python train.py --encoder_arch="caformer" --model="image VAE" --dataset="rendered solids tumbling over patterned floors" --train_examples=97500 --image_size=64 --crop_scale_min=1 --horizontal_flip=false --translate=0.12 --color_jitter=0.2 --bottleneck="kl" --downsampling_factor=8 --encoder_norm="layernorm" --encoder_norm_position="pre" --encoder_activation="swiglu" --encoder_mlp_ratio=2 --encoder_head_dim=32 --encoder_fused_qkv=false --encoder_qk_norm=false --encoder_layer_scale_init=0.1 --encoder_parallel_block=false --encoder_inner_norm=true --encoder_patch_size=[4, 4] --encoder_conv_stem=false --encoder_depths=[8, 8] --encoder_widths=[48, 96] --encoder_kernel_size=7 --loss="l1" --latent_channels=8 --decoder_norm="groupnorm" --decoder_activation="silu" --decoder_weight_standardization=false --decoder_widths=[32, 64, 128, 128] --decoder_blocks_per_level=1 --decoder_block="plain" --decoder_attention=false --decoder_upsampling="pixel_shuffle" --kl_weight=0.001 --init="torch_default" --residual_init="none" --optimizer="soap" --beta2=0.99 --lr=0.0032 --beta1=0.95 --shampoo_beta=0.95 --eps=1e-08 --precondition_frequency=10 --max_precond_dim=1024 --one_sided=false --adamw_lr_other_params=0.00076 --steps=5600 --batch_size=64 --epochs=3.7 --lr_schedule="step" --warmup_steps=1120 --weight_decay=0.5 --adamw_weight_decay_other_params=0.01
Rows from block 10 of the encoder of a small image VAE, named by matrix and row number. Rows with one number belong to one neuron. Each number is 128 + 32 x the weight over its row's rms, rounded and kept within 0 to 255. All counts start at 0. Numbers have three digits each.
After each neuron's rows are labels from the 100 images, of 14976, where the neuron reaches its largest size: "strongest on" is what is common among them; "patch colour" is the nearest of a few named colours to the mean colour under the peak. Only what is clearly more common there than usual is listed. The data: rendered solids tumbling over patterned floors.
# gate: MLP gate (encoder.blocks.10.mlp.gate.weight, 192x96), inputs 0-95
# fc1: MLP up (encoder.blocks.10.mlp.fc1.weight, 192x96), inputs 0-95
# fc2: MLP down (encoder.blocks.10.mlp.fc2.weight, 96x192, transposed), outputs 0-95

gate.157:125175116074105137066132110151135132136126092157162106142171181147111076133081156139097091085074167168140148121208107146145148173087149114126172154141144064099115099165188111129105084147098103149142086108034158114127159165126138146130094153079109141131172176121109099106188113124138120152
fc1.157:134200177111118097147170165143145123157142123179114105100088127172151178132089191135180103161156162120140136128164154047107166141129084126153172126152090153146114126191165151091151180118166143170123144090170144082112097115149118124115164139134153128117190135133140161222154168139087105103
fc2.157:069197127054150146056166106173155118134142116140154108091151142106156074086132194141144123112098164197154136119162176129126155171125148139098171173170122124101132104151157118119097086119162130126106068086082172122129147138137117170154093138098144115116187160162114148132192097129072109147
strongest on: black object; its colour: black
patch colour: brown

gate.38:124213090144156103131148128117143134153103089123145121099138137186091067168099131115144069089168148118096160096176165130092106134104146132136142096122056154082183126166137118123172106139150156140173137096091166154059082137082162095087116205134107151096130102177148165109112156105167162130
fc1.38:101134125143090121111147111157193182179153173134128173100176215136134113182125170130135102120203150123154185123153165112108123121151145124147157124161198191147176143167133168145193124197157144179149111113159155157085131134086161133126124160150173125137174124100137148150153161116116161143
fc2.38:140136090135094104127132128136132089106114097132122140080161171158120025111087151123144076069202102134115152087122136127108115148124171138145122092175089133122135141135139125117197066149155124127152140054122127128077085125053166068057111171112104105123156135132103160156136160104136169085
strongest on: white object; its colour: white
patch colour: pink

gate.145:161124140115146123133131112107105196126182175119102108082199133124119106127157093109160123127153081170116102161102110079128121098110080108134092156099157152137127111116114099114104151089093105174074178061178115125086163107107115223077149203096103168124149109126102130120119157196140088123
fc1.145:169115121133155088100112109119107140137176135111110108088200133142097115141186112104163122120112098196135123155083085058123096130163094058123085146088182138135078140101132149119093149116137062160107141078195141129120156107099063199118116144140097158083182141168105116152138119177153122139
fc2.145:128141122143061204113101159138106032186116117168134158130061131137152114152123085087130184129169088102142125118143159159074126132130155132150125169195173129131139117071199125089109139149126153157156117161134109159171122144154130134117159111146153171152123186184165118166116087091151168133
strongest on: yellow object
patch colour: grey

gate.178:156172139136133104119072134061092081136165154145129104046133112166120130164082157177112125100113056138131097136125136092105143107091132133066139119091139101113140064153088096087132107152115150115126097076099191166124109119095105178119099054104097108175112088067147109115110137146142070151
fc1.178:141159101158142109150125061137182164121152138092125108072051160127088171135134208137141078089057138124093191125096107080078109152129129121137109148122182097125128121120147137145083147146096105128161201100163119176112144110157161101147077111144111136116174086151096096141149068146168109139
fc2.178:082091074158158114123143038146193167125156128166113111114060150122111134080133162126121092112109164095074147141071136110084111128137158118153160139169159155113097122125163154133115156104090102080100226106165093135117162118195169078149126115141116120074136123132082100108152082136154148123
strongest on: yellow object
patch colour: pink

gate.139:124138170138062106152115120155090135125131154120170150202183121170083135137089073145114169102116083164164100117157113115138081139109150110139100179078135108094063176131109152097104102168057119103069114103137142101079126105220154072116104158099133079147122131123166100101143111107151117137
fc1.139:098148108107171173194138129147097112118137108113124139093112104147162093090132175152114155127140096137120140144099115158103202133171104140194144141157103115168074072142171114097179132091166198131104152155151113186171067120062136101172150086127090087148162107166118144144199130087157120136
fc2.139:056125117119135158171191133099146141180117110135132166025141125164176081098149174112150121139140045122097137175094144125150168127157111159176163143137133111146097061143107113133138137114155210084139127165141128222129135105077119119148138085128096125163122097145127145120162108147143111134
strongest on: white object; its colour: white
patch colour: pink

gate.141:078116131063175112127147146147159076162135166056118146106164134108161100100138149085070061125176144160126128150164110118097093180075085124134087103139104133127093178127098189150142125071092106153175130120124143161152136181137104157143173108137154115042165166117142125102106086088145141120
fc1.141:120136107065145108152131139157126096172127150114126131131168177080148152134145124084149119117115135145099127103158108123091090221077117088174089136169167139098116180117096166162157101061160134151156141102104128130176114166146149164106140067087192182068185150155131118115121055105127133098
fc2.141:151167153182125152149081086109073099120129088160140105103100118146064117170121136164157203138080130056101130112122175156177131062149143140130190176066113101128168077135198118109111145138133142079093167092142122137098107091121148096098092104131110125169114081156095132155161162148116122139
strongest on: red object; its colour: red
patch colour: brown

gate.127:160178163138101097085128139105091105106119190074117133105081121106091154141075128125132089084127102113139187143168115115136097186139086119136152142102152095167142139136177129115090119166111095133150131122078148158169153168135114075075096141159147136124170075121097089123232101179156064144
fc1.127:124185116074183170114155086068125122152176165183089127093187106122144157143124156145109165126134080131165083122121186130106108115088159125104116117133071113107151112098134178135142114051133150104152099073164117100087094117167135138185090087089092090136180151122122152104060120154118129089
fc2.127:165215106139124104145096134161121111083151151062117099107113131041080188119050154125127081113093142137167179106172113124126090177134101169122125112081142086130128142145150132140119104156045109126135143148108170136116141144194102112104145123151172148132144098077144103175191096129119125119
strongest on: orange object
patch colour: pink

gate.166:145181155200120084133128176182142108107130107156090134091098144130165175171165138152095152211141162073111129169074162140151138121105063171107153144106075173158101107141139129085139177166184146148099102122154117144182117096092156120145171070117128135078112129159172170144121152131130120137
fc1.166:129076121139157121170093138114110074086070136130076158123082107085124090118140115056167155170128094074113123142103101140131125093144110163138102057093046199163129152135085101133130163138113091129157155154147103164178098094120162084110125111186153100083070108094133118132077147139142105130
fc2.166:113155132118125132069139103124147169147162133102187049135161135154155154145075157206146152107112107168133103104126145144082121129150121086149075185110197066128152124212163098132155094119114117127163141102126156091087110113117100078134112119108121090194153157206092106117098116111097123120
strongest on: black object; its colour: black
patch colour: brown

gate.68:150208097125111138205167148189158164084117161117104136083153125119112103114098177134137160091128139124134153111098199171114137110114134118125137021122142151118197162127083142147150121187108087137120139105109112109124056120106108087164132185175192113131117100084147114126125141092138146137
fc1.68:136075136111134135145128119084131157160118119150121145127065092149132118122149150118168191077153095142082153178152163157135102097128092202161103164171125142111144113174116136143078163198139146098110091135076087152043112156157163133202186166071148122134147094138116171123162103147115159124
fc2.68:154156161094116132154200187101110156111179109174123129104111127143122130083136160141175180126111165128148127107067146177183134149143153166190111094176146128128155118081103172114138085158078160106106194122146101155108118186164075159112160114093211116110173091120142167121148114129147163112
strongest on: green object; its colour: green
patch colour: green

gate.64:154120172127175192122081076108154199190086162144111155121179209123183105162106150161153125160159149128138155147123154104116146083170171168128102122094153150098124161153094174114146109111179151169153110125155142096068136165090174106119180141136125086125124131082135105124088162172116170110
fc1.64:177180141145133081173125164105176123090188128186149207121143121188129138128106168146146152086116140147070172119123157128138159161127126123160164108160145162146165110151156106132160124136134137148151113126111177149119101077149096150119141194157139145109206112178127178124191106122172175198
fc2.64:123134158116137157134115062107109170152064140123085152085155196117167098118093164185133153123125105145059162156121111085124104059158171116102151118140095125053184157113094151139153129144156143100140124112136147091117067090109149111117108112112081121123229159104092140114125141150116078082
strongest on: light from behind the camera
patch colour: brown

gate.135:213153106131141140090118155103125113095110145086184129083145169097118207161114143154143147103179152130161116158156107158138091098037135139088133157105146145128109120101170145186136137145098130100117126167159155181153085187117116155137175059116108199108180158131133122161135157114108145080
fc1.135:116148145164186136095129150123119125167121101168158117147183177121120097080148084092116165109111119169154141171125058154138116064145100151164092172141134150040096116100128136136102126125103139156135143178126103192097088149151106161112110059084101128094131164124134115095149126016140105121
fc2.135:112155165121089148122084136130117142211127090185092109154131166160117070075119092171159163141067103144152186142106095154144153132202153219176111144162083112093129148096136161123158144134101166138167103134156111087115166115098098090151121088119114062130129103145154138134121118137172131178
strongest on: cube frame
patch colour: brown